Rows from block 7 of a small image classifier, named by matrix and row number. Rows with one number within an expert belong to one neuron, the router's apart. Each number is 128 + 32 x the weight over its row's rms, rounded and kept within 0 to 255. All counts start at 0. Numbers have three digits each.
After each expert's rows are labels from the 100 images, of 14976, where the router gives the expert most weight on average: "responds to" is what is common among them. Only what is clearly more common there than usual is listed. The data: single toy objects rendered from many sides on busy backdrops. In brackets: how many of the 100, against the usual share in percent.
# router: router (model.blocks.7.mlp.router.weight, 16x256, trained with AdamW), inputs 0-255
# up: expert up (model.blocks.7.mlp.up, 16x512x256), inputs 0-255
# down: expert down (model.blocks.7.mlp.down, 16x256x512, transposed), outputs 0-255

# expert 1
router.1:152080157102123114104116136050067153183121155098097126138122123123172131133153162139069128136181122038111132116172135148160075140149110061132090136127094105118141137110117159131099159170093119165102072174136131104176140136128180124124140175136114130138137126153099086195186122132104118099174069095155160156072090193121201100180074128139086156193149130101116101135089146171166125075171082126146122163161110092103164159132126145109151155163099152123138146170065088137156159084173108105145192126118132140125076170155112198153178165123141220149108144192148115128064172108168173136142158149100086140145149126135150132093125157119150086095157134094105148089088100163159120133135109086110144143171128118202160170146093143163091128144065134124141093121137132069112155164147153
up.2:124157107088115107121065132113102092136099100113143105122161089119129131135151138102199169127135079111142139119168173127134205156148075146124073166075159080088130116141157120150134137156175044197102142164159126183104124145112197154159144213117116132126078119178103114169185155095136145163136083097108143148072133113118150114128125154128142148164136050114127113133101115162111090120148082081127177138153040117107103148117137148131139102116156170103157130131106142048134141101142164117173159090139148062111152091181172128153120119138110186123132143089092185138169102176112129169180125118099169152119168162125105130125157052147130129199120052141115115153097155178142139161154119168151111145158144121074154154104136139144153098132107059183138105077140055111118137088200113
down.2:130140168143156184161132078168149105076157159127178080175129186092099165175090177122136173108135122158143169121090114155128123073084131116157113187124144093062136149152172124150117096086144118128098152161136145100138149133140120131117127088129202127075099116133139133140130125072118159124082187129146070166144115102164146148117115083185187203106117129149094123138095102159145057132122154104131196150066114101143147134142131152139194124153101099127150123108137130047085145156159079139089111112100094102099127135098065110149143126143159128153102112110113143169080150147180163066154081138068143167175113110106076150132096092098074147083111149193080136121156054154020084077138081190156134137114176110186118095136110129126124168101097088139145102136115133124147120136126141
up.3:110169168079109196133125182143119104083078189135105080140192156115140071077088093152190166105090080129141149139104164149085156176119129109100138124101156134123178153142199176100121094102142127157154100154168156128105193139129158180130096113090124130104127132124152118124187159102168158129157163090149164136146170157101137134137146106169141196118186092218131212146135126168131132121142140147136109094076132118118117161119107175121079113156164135127115123128113196146112094081139100115159110159183120116117075111106132120120121082093079148148138161126128122064116141158157200083147131135125133156147127102120115131094070101183107111059145082199110125122093155162110098148091135139124126146045117109126146142101195113101124089192118080152112052057127129146163169143132094
down.3:158206165167141125111122090165141161155113102166139119157100176161155120146125111163164121083117159092165101142095140131154111129162099174132064193107092089110124122151144119065136153096110081112082087138125095202209084098149125195113113079127130110126101134107088127072114138122193124089138133099193095123141099152150175150123105109142070106103120115095182136127072160097117184121186119159119109157142114100098116126102166147125156220084137139097109106132118114110166102211112108166123144107128138094127154103119120123136180122196127155097100128098138123134119109094135130103151116081158168169129112141164142124148057110060159098130142148109085122147157055182172126033106158144091151079151094081149159181180126137139173180132141131157167109175104078093084096106102125
responds to: from above (60 vs 33.2); striped (34 vs 10.1)

# expert 9
router.9:170129126056154195093081140140177101069129178118121114111148140157128120133159167109108134144136211090115052083101113108170128129185179136138181144119150098141099131168100139090106145154138133124138135092104093172077194106094173094107143143181134131143095120137120156097089091080171111071102158140112100107161170176121171147114134123166159098075139136127176153139177135104144092127135106085134161130109120128108167127099047137083153082072088039145173091127118139175130089128121153104182078107127131130120114085149108100108119184111119134116142114159119124168142095167102101137189116199116155093189169171157126118089054108143120161140149171106157124106185141106156111176100086114168183126137134155200090164129124101151149105150144189099159148182179155111107115121171099
up.3:126121083120131138074143143145157132112198170185080073077137114137173151131046151112159180139110166166091116170156159108129130132147085122101113123098050148167175141109068117109143105171143118170132108139083147138118135110090106162150112153138090125117143150113194221145096084124114123107118146093090121115120147173129151133104154177078120122175100120159149112065164121121110138168151117150133056198138135152145128149112031113102152077118071110135178117177102114221072141079118103164116189182103125097121121125147151117161070175142136092167139098084138099099103154098104111130224126146160147101130101140108143091130194144095128132145115177098113154120103129120110094093115120082131140146132131118069119081137115106121140095106144168147131082103081121205147134078151181
down.3:181177128089107142128146094151097123069123114059076109127035141139102131185125135156146102136124075119142178141133107089129140114155126098193139152125141120124100180124146120124093158104117122106106142174168112150125141139124186155140116089135165122138180148212140094165132163107168128115144064167155108152151133093137098135085161147140126131118139098105080116134134079154101107110182144122129176092098095078042148113119103140133179090146180153075133130121143126171153137158126200138111052066179151114112093116111138112121186121108167171174110083145116123066164094128121104135067066127110173125136155149146161098084099125154144163046165125147075029091131100114171118195102112104174108114129098172175196136144153144096106105116104151095098098076129125144162137170166133
up.4:168133134162166142128126159136130120113144181087124097069130126141158162148125159147112160164122101111094141136113109118113078153179115115166054095056126110112189096161123137092114072108069158106114095120118159203059100132119136147106106128139108084164222114109127070069136131127128112160151071128106083160176142183116161129071156152151162109112124119123132103127123147150129113147147147139139098166181118204136143094076105142098044112101119111150115093188096152080100162075190086093135050171141122106119166132139111151169135094131121120104160145105082082111151124088135151125134127114127113161109150168175122160172146056093066162151163193072178117140053187146157069081111113114176136137093108090163088135147108123094152072142126124131113099123129156144106138118109194
down.4:192102131144137113158208086152111138078118152150086150111104164099170171149022120067133154143154125092085143096150134098101150112153136144138129136159092089139137090150149151136182141133138085121072118118091160068147139144112150150115110101076057153103167146167142114180126146138122179091092114168167129156122141169157128138129121119049147187065098070135091116161120141210127155142065104120114158082090132124133202128127113144219142140058169129124133166126138121109131135124111071122064141085191104088073134159143078088069150163149115133159133123200072142060152122159089134132133118174090111092103145187161136110145086135113073133179111105148177112101135131090080150154114188102150116129157070113111150102154148105136161127150122110148132123139147137134141141152123084
responds to: from above (74 vs 33.2)

# expert 10
router.10:129148199132148123124090062091131099144084176137103115087150065135152098192174176074165156133183154111141130130102165073124163145169093156124134126111117131145112173125069163109159106116131078138122083093125144142108149152087133157134137177144113124153112031140121126122126128082150105136107199180112152115145151201096112116082153154120107128091130100143148138076128143128140120146123143156130136133120138116085172135115118126111090135108099117171101155102070112136127099128082185139144148147165109115102118123119157174135082115223148236082185134109063143161110169134151122128136174107142154087179092127131116104091159096101149079167129105074104203099132146071105102164141070076114132131121136118138128067096109111185133154190104135079108132149188105086181113082173199
up.4:132123109174124138138153083113148077130144103083151146109174134099124142163099152102120125150150065124168170094137188163103084164185153090189120158181208161031136150047171154135157182120152082138096132165158114139145148131154135115153165134115122079119150061154177129082140178147104129085107165141145121052136119097142104094081123194113079111108158166138084122133176158151106141121104139112150110111141109130062092107137141143156109119147135124097133102132085108115112140158115119128025117105146106125117140118167103138087158103173053150165110057121120146162140108104101173180157098121141121114170127086084161100074107146136093139125144122109098126172137161192125115186113074155130082113114144110131172114192114058142174087180143160110139172132108123164141112071190097
down.4:078121115118130121125151164162197167161139121183106180110135129134119146174180189152174185107055186152097120177087146156148076143060147142102134114149172159187100104110157166132075127153142155148139157075119131127130117119140122138160127146150116143103145212114154140121165079085132128166152078124112129144127116165142086096125127124095120149127159084123148094106099139142129114140122132123162138195141097117076122095108159075073158166115152077114152107111111110127094110122142175196100162115148148102127082124177091070105148085104167027155091164084145142160113155116129076110055163070116134108059111130119140167086108128131131176176165105102183119096086111126136145180114156151147117140086161159116086184123141173128121051111085104119035120075113158162154101159133114
up.5:139094069110074186114142126074168163190078126106143155084106145126133109105125164121131141145112163103134123109117121174119139101089129121157181123146158143170067066151095173125145143136073130132141102122146093157148179157114186116155190170121115177173130105121075085156126182070146159134095138159116167122112045132099102170077166157185115059071092155126145087105101115095164132086108205123148120126120140132094153132119134181172114078102126110051163122087128130040152158098124148085123114082131146143152135161148114114184120079139150135113113151179087105158111082106102222175129100122161117102153182083149084122124090118104125127155109173063105132166155138140078062141110145163087110138163149122144089083125119135174093131135168139124132154129102181092131153153162174
down.5:101128127134169055136108181125186162135109117131120116161181090147121084091081119143099152113090161138135185142201193158131074158194151120105094113119121130098155140089121134144100089101147156133110148099107092129143199117158099193089115127126110104138179131099142140104198164081119164118135130103141117121171139127101101180124062144123157133143173130109150130088192147138108118133105157165111134169104100180128125160146184000137149128077090101172140123121184170171103100108095145201068140161140077082117127096164106095098137159162114101138114146164136124152167157163082098112114131077113135129076088051164127096102095162125124151131081098066162131127160169117085109110148115102138119095161156090152081118079126111101161131151147126055145138134095129184091172116123071
responds to: from above (69 vs 33.2); pine (35 vs 3.3)

# expert 4
router.4:101130164130127167101189107199115077078136093100136101089047174119153122166179117117111148112075067180067183136184122102102111149118108074119153102110123156183115138166161109167191110137153128130121164121140141110130104103123098129199138110123116172153193169091116097116111190121188134172209169114112141116092104080124118098097154106105135077136124121164112148146062127094090123123099116151089086107081079060151098107130140169168138156172154169126121123144122130077159124108191114128142116120098114129103173159096132088131086181092093113091126133171091089140111142101133201179095085138071145151117133139171128179075119133121108127184142126078103125126106102114143194106162092098188161132079101112137169174151101141139170137080152058135084112119176108101119126120149145
up.1:171080201149122089071119124105166108118149109155096175201120081104112117138174149080127156136114052160099175160175146177151109098124121125144147102156129098118113139146043095143131145100095115137114123141111091118181154128162086152156155081140129167084095098127085184123144097163172150159121166196148148137124066136097176063110117128106130139116104107161122062090113139130099167077100118152169148182113148138112187154107082108090117142137164147153121113128129049160154115133155173143115082192069089113084191110126146138110130151156210122087186124094149108111075147128149163156190114107139091141134128109122099108157168134197163079137195171154196134122119171136111156177155097101167146099184091134137168143081140131147138136099123106131122161115126138144071158176152165
down.1:146209076129101091115151102109148103110090190102136113170178135085125131123104124122060134129086110150117115143140117070099148057112172141065184180127150088112136120158133165134139138179131125080158126152177130102091145138123165122133112167128094038098194102146076103144127171146076135164090129108074160065106119098133128125073155153111074063127133136184104123117147166112155131153147119100143116090166157108117140198137107094071114082114132113167099069098120087161159102087127120149098140113168135126172098117181146113130164113124124112040124129116119150119094187115140143116062061095165082127081158095152155123144094185134146069133086130085074137120145158091218103088070163122109142164111059144112153087112108127109165103126123119103103182167083120127133134125123116
up.2:101135097198098051127080183119126163122097083164108131125095124149140114102161111162126157130161071132142171089140091055155094209162132035212153155119170060080136145150121104155108132131130147140103117126084106115144168099125162133156113145106140177091210172141148149151177169138192140111119144123128136112112117113096105171128145119133100096141134168128175142123114114165128082137139058104138181186170148084143136106058140156126095084119123109093129123128127128194053145084115160139148117155119131140113141149142109126149150142120147088177125105090086097128119106146141101165074071103167101147135084130165069159149193067141150079145149160140114115072100131120147107118137157127179158173065121151187166156118118111103095114072072148133099130147101155179100164156139192
down.2:131072107120108121137124095139121106078201087119207182119209190098115105164087152105132114147138134076144094167091145179080154154157128141093191159145112077128115095119098129190161112106088144101158095142211146129113097124087146092134086098097140101130151139151119161132133119100129167156136148084108135083085081087103111167149078083200172129077127132144140029119157150080119127086146153096123078140114148083144087172068054146125035183147104077145116121105141117148092048113117146133102094155105112138150103111154059132108159125139137191104089170144128141096160108107151123104118169079097114074145153147070104187188148162080122097115076131119152131149167109122131135141147105116152107117110141131130154130089076160130128129126136107147118177122159146134132098168091134
responds to: from above (70 vs 33.2); white (34 vs 8.2); house (30 vs 3.3)

# expert 7
router.7:115074082148171131156122103114094098129126090141115136099118091141140104168062091126056137128130132120167097128142114145157126155176133157127164197168177117179160101136138112106132076085105096106087119120086062117144161079141099119112141088168112138090167141126163123075166150168131147146137092146183100117111195155163132167144108127093133123104132138123116172177120101141197091208125116156124139144154136125184088060113128077146120056112166209101102098124141153105073146096125116164135108097141211164161080105107179104131098112071133087082130117085093158058133108189148148135115115171179120160137111125149143099219109098144087162177118188135117184147139112094045099162116139153172114142119097089122149096135099087124142091114145145093154158133105131170082084152117099
up.3:133155140143150144126063132151134129073138118163132182167114154173124143134106170114130135144123146137186090124146150139144128174100139121164094176091127106077091145097137098104143161194096126191087126193153132091135161120133196101125061128128151088097086172116143113062127103161185140120074152095115093117096127130112116111208099111102148152110079151140168107149098094113171142112181159156087098174130139066127161163128138102155159132078068084195111129061191152112133132086069121169117117178110152136142162127165117127125114115150115122208156061136164108095123154177171136112127186101063122086121105125092174148062143105120096154179121158153153119223127118167146165160111130104128116124098128121144099154105119150084159130200036133117123124124164183138127142111076154
down.3:134102133149132131071094096112149169132139144107070112141170125117126107130245125155176147060161090142061118119150124144102121165125080165076126133080091117188147144136134139177114076091176133115104166078111134131124118184116147183103092117132137130152161075108082188147070135129110144153143136165089119113154082131128103085123146191136063133123140134128154104174130139136153096113079130118210096132142138079127127160161138127123138143122098111081091084170122053162140136146169085082180160096078171116122113107151158173176071142154202164139105140150145091049148114097153140154163167144114185190149063196115110126162098163094124157128101120142159149086140144119124142129135136096158105125122115120071158113114132086158055187151144114152187134145152094114145104090092175
up.4:170154155081101140101132144103076164171128104116067143097141098129124132079157110107117106083119149097072165132129104133134144161146087164150123170135123106069095127159157092103137138172153141120143076141102149187112172139123130134173084118102095136104140157121144144115147113148130147157037091103165104120080157151107073152153098118116121170147126167131109159145139169118076115094108111169164140107129117179077110133150098116151126090108186145080130085130247167140212079125110101044107100141132141140149127117119162123168110161108130137161110091070165178144095075132156127065104136140170090128137147166102180090152086194113147159141090129156084151130113081158138110095196140172171114133112086137188165127177105143204125165120198054102156112119120128117115170184075120
down.4:148142141170107120176161168128188147122147179105063125113130185107129161122087151136164143133132152123079152167115096104130191131108087111151146181125126134162108130109098171116148155103099163124101139122128078072175079059116172096132181127142100132125067097180097176084117155103105112067112126147124094088191127076153122132129109195134170085142101150125121095114117120181141106122093172105116154138104127105145139201130120194096138132111082059089141145093076081113100113127112176100167128132129168105112181110067136096180131114064099091129121156175158073150151155081152190102170136153159149150091124024162134142163099136126112151073109146129180150117198148124168178093126137051120159106178129177133100109122146107141129128143055072135147107169119121127109098103107115
responds to: duck (35 vs 3.5); teapot (31 vs 3.4)

# expert 15
router.15:127148162183134107127140124165197060118160148168146100093191138140200121154179109149164103111139054159083200111143145115142082091143131181057156055113156130105139159112115165138158150080175117105158107087135153104043169174151146131164096144121072122156083141151086153101082160132145118106134126123173143089084128159156137168106163087113135096195121170136112088128174160154115127173081166133075117136152099165124108147120109149163112081182138180162111116107089172068162087112148110130059125121096100104142199133149150097087142103152103164101167092105123112125146114170107133142098116130119164114141072076125149105082081153150168172152109156077143159133170103117174132149127131141120080089038149097139152080163124107135144170148172184112142119133089131164099093144117112
up.1:185106145068141153134141168133139136053134127141154117073124119120108140099161146070108151172164159127143132064151116139166113092135115122128125177159115144070025082109143117066108140136143101173145181135146154151200146086134152097153153114140113085095103146093115102131155190137116138101148076121126155136067158119147109154164136100127123094135146167172209086088093110157140101137131160159139115160125085114100107135101126151129188105210157138148124113154114143147143143169106112090119221096120086119063132126152136144113095118105146108113196137142187074123161105063154142090129136206042123110136091157125137144118124160156169098118116164156109134071089130126140181119151189097079099094140156166103122126148147160178106128139098100150137135102127115179116136169063024
down.1:107129088128092094143124094098113163151077106174165069114098101133088137147192131136155133057116076105075182095128109103109117132139136116092164109118102164144105180133155182101128181093135191135165129104145140125056207121117131175081063166146111059132069083139143130151119136136151049093139123087155164160109081066166115101106147155144134168117146162071123071145099089125150122140188139074086136107141152149166097184177115161123081102131139133139188129138133153127152134163117145132098061049178193107112155111112152131139168089137150125151071147108127151135088135137129083121144115146148159088164139071103130133126071186104143125143111143082153120142193109092144061127141164147111108122138098080112088139162106103146160097052090147093156092168121158114130146080165146
up.2:081140146212128132137112186138050164116065159156115141138094133193190137133091090157123115106103120131176106124130182127163107183124095134132116141117107131105129185116187089104124126151125107108097145120103132087080145134140131188166088150098141102131147112177140096123183127095145133089052103131063166121107098173114114175101093120125133106141091128093154135080095125097167151136139123100113102112085109124144135087136194152142071093076083126135149159176068149182080132135155082141089187105166103162153122133086169141118131139204087174155132101119137166155181128100101123149083114119127164131110127214093212095192130144134153143162112069126138128098138145152088116145209142146118169113119097090117190122091047152145166117158156076099085131086147120108108139083126151
down.2:102179166086204106118114120149189195058120119132115107083153099133138066144152159150102148114112137120144086114157073147126152138166077126088121135145168122177100113106143199107117161100078088148118102131148152120129101184126138108116201116097102121110130091136147120093098149190127201078157151131140127170153162173194160095136113155082087161082146120189100110118171101082137111094104112146167115172161118117142145183131141152149141180137146136114123153149199178101083157054123171169112151153107178075140133102136086103184179105054127150086083143085080130095088184114127122125139110080123208169093132087101120129119081154094093106074109143129112139158143091139210128163110116115122091134199099134144125150136125128149138172081122168155136098171099109132130168132129101
responds to: level (65 vs 33.8); hammer (33 vs 3.5)

# expert 6
router.6:044083106167163151210149090142102155176103110144120110115098153177132116104109105181141116100155116123157128191127171099095133108103104137119084118105074087172109161142087099143147102063082125119108125112133104134135072126143167154148167104138171149128076118118151127106107186117098177072089130151152156080120175102126093177193186122168169218068159122176083155021082116115114161114135162180138157089148141112126155183112119144173087142108124174118135144083149147124178122152079114145174101088098137130141080089088141104107113074137151119157102130133136200123128115139145077115129153099138114131140106164103083160188191122104132105148083091160119179103152173113087168156159158161085123106125097161071187143101112133122112135132134137188116138141099083133124129126152072
up.3:165123093137125109096126112120108135103111109132109103092180118067160081139167130194118121125193143170125137106153145158115140107127136053126058084084118199108097129102114117135134138162171139125143107187125057111183171132122152148109117166121111133095145155178160147167160124132101087144095104227083118087185160104161176149121165187184155118139107124143145138154130146112163158091152196126126186170121079109138106176147110090160087110094130165138182137105158146082130136138143136154159097150108149110220146171169101139122123139072095172132143133163114109049126122156166118115133128146120098115120114120133110118119201157122091138090192141099104204056122153090144171184120128128109090062172085126141081120149114086151071157149121134124145178136101103110136096205182141
down.3:132124116146089177171127168192147104119121100095144145067094113123120068178113122120117141150202134136131118157110139115089054162109158201111117145034122166187105144138092177093184064120198128103116154170079124093143174124095094109173137094111114156188127147098141101085148123169099151093106124081128113110123190155115224074123139126136138145133122135066156160082186167094086160139123118178106125116147152108076069121126185154105132114118147150113100092189137156087093064135146168112142131136141146172123076131137108156126161131156150156132139141123126100151146117173127179152078091116188117122153151143107153162163152067159140117114072185130098151151064147131078035151099146073122160163126118098146093131106141137098151139126119128159132122122147163094105110172085091
up.4:149151148185071129109154152176087172146088144153059120114141094094076131127164122144110119137157208149081154143136096125127141106088127113162162147094104175138134137186098130102102185139224111157052134102132145157125175136138140070221087120153164113137167157161095160118120119139188148162178141104123124099173100115082136148152147164112140124099106127168130163139128166123146149109187154113140113120135128132121148115160067143110086161102122118131110161135181157100124097165159076126180124088077157170147131171120134099160139126150161199137136096076136097097116140140189084126171140164168194078102090139145140174159157176147127043127109087139141166164137059147115093142168144132132105134111091103077120205148117085138102085173076174076121128128141066151105129167093111
down.4:123111155137138092153112122086160182191127113141139177128071149127087132112127155134157162130109093087155125098142073097102132140134148144089139135140096149129130127068141069123104119077150124154111242153111109145164168139172186110098143125115142130073082186073161123167133148085110155135114127139120176103103130152166155136092113111142126105115156153122164075163109223165141091155153104159112100108160154110136142131096156106123093126160123138136068093147132132156171113111093170151137134170158123058064151106121105126110154133096118121120165110108124129148126057078145227090141110168118126095125134131147108079100112101129130144131129203155098119141109148132163203129139129079067187109191170101188124111169180166117051171121152173103135060151134149037155097094175155
responds to: candle (100 vs 3.2)

# expert 14
router.14:145114087113167139193086142167130173147185107140136134106223112080138123145078107107133138130152112156131124112128105085116124115073112149124111101190087132154135141139136173143141172161159133080124142149094139165117152125081131129165089094154163122124077123088135147069177120106138080172119091191144113143110144134150126161190131120180096127136098137100094130142120140146114156124106129069078190066104145133138189149037089114143099118102086180123118106176086170130121148107119112099136095075167101143142071134182151144164194055178098119172117196178124114167088097141120071128085176104147133110148101118118072109097099135144095124148064127206165073105118183070116147129090118151066125111190101203152084109121130138147061116124143135137095146113118113092141096143138141
up.3:156079114195116184173160098134132124114123141089150160158122098142094145154144127085055115170140128115190138136125139139168126079131143137089163074084121140110153122164173119138105134113100153094083131139142156093110109127083135148144116091079104146078137147144107099137149115165069135136138113164134147157112142097120175169189077139210100128154149046103139073098120105092162163145210118163135159107117137085123161106069093161113188097120084159129119097102130123096142180106123124156198073088131165206116129136122107108147153169153126136151132130153190160096095135153163145142131139090067118088158155084105133176067105156154169110132202085101107099142035163139143106133160089105128113111099090142170093115086183112115112088085116082096123100162114060093106150081176166
down.3:123151160101041135109118104109082125113158152106103131095125091148217095132124160103127107191107146046068147108146122122127103153126161120188069115146120113161093120160114156119187095127100162079109092140109086148096075163123047085127095160132094129155129138138116155104103140120156086138138124072085095149076064145097143074063198156142109113117093089118161125151140110129172069111095088129087173120154155148094160166130153095097153126113121095167159103146156153165107054127062133161126124138166096120132119124125108152145120104091119120166141204135100050171134167095130091126138190126112116111124078129145122114205155104156078091138119148124132157129159124075101073116107109101096161107131142174152121101150074101119097138120134118176148162065120031133167158173135163
up.4:134158138150123198094125148131120075079142145188104099145163102110140149080098147085151130088054096152126102072160180125153109165181096153114115155115153136148128184131105124102101105164135106101140125097113185068118105128198184127153139073114126163150113123128087154142159104112132106179252169107114168171169149078051157138097103082119128142120162144149136152128132141145123055167120142120138100171115114111146148146132116172089139117159159162112100168150050117085195148157177111127087111149105146136099173089152114103122087118092095171087112113152076129150138089160087113085158117146105183140143063102098140139123093124133163105166122140134182114170135133113129097180083091083181122079070153104116186087104160132104120129104185157162129119157109045118111150091140091
down.4:100129104118147099135125125110088126178102180162146139148118225087060174141118117153094103082151084091163175113042103171149085134144095125111139138109142100142074068106132098178100083046151152106120117098136174116088161138102158168182157162130176101094129151158127110060137116150104116147112156156105112173106105103130125117113199070121135104154141168217108069182132105174137101119101157161113173150079149122121115098099115091168091068147153120110102168139117179088151162104048106129108108126122158167137155180088156182112111167085126085097083106104119164094173146115126084098174095084103125124141082110127134120153116146083108124100129146128130098070144141134165137119118166158117149201156169073099080112128096110148110136154128144152100120141082181185163167123102097
responds to: from below (65 vs 33); house (35 vs 3.3); mushroom (28 vs 3.6)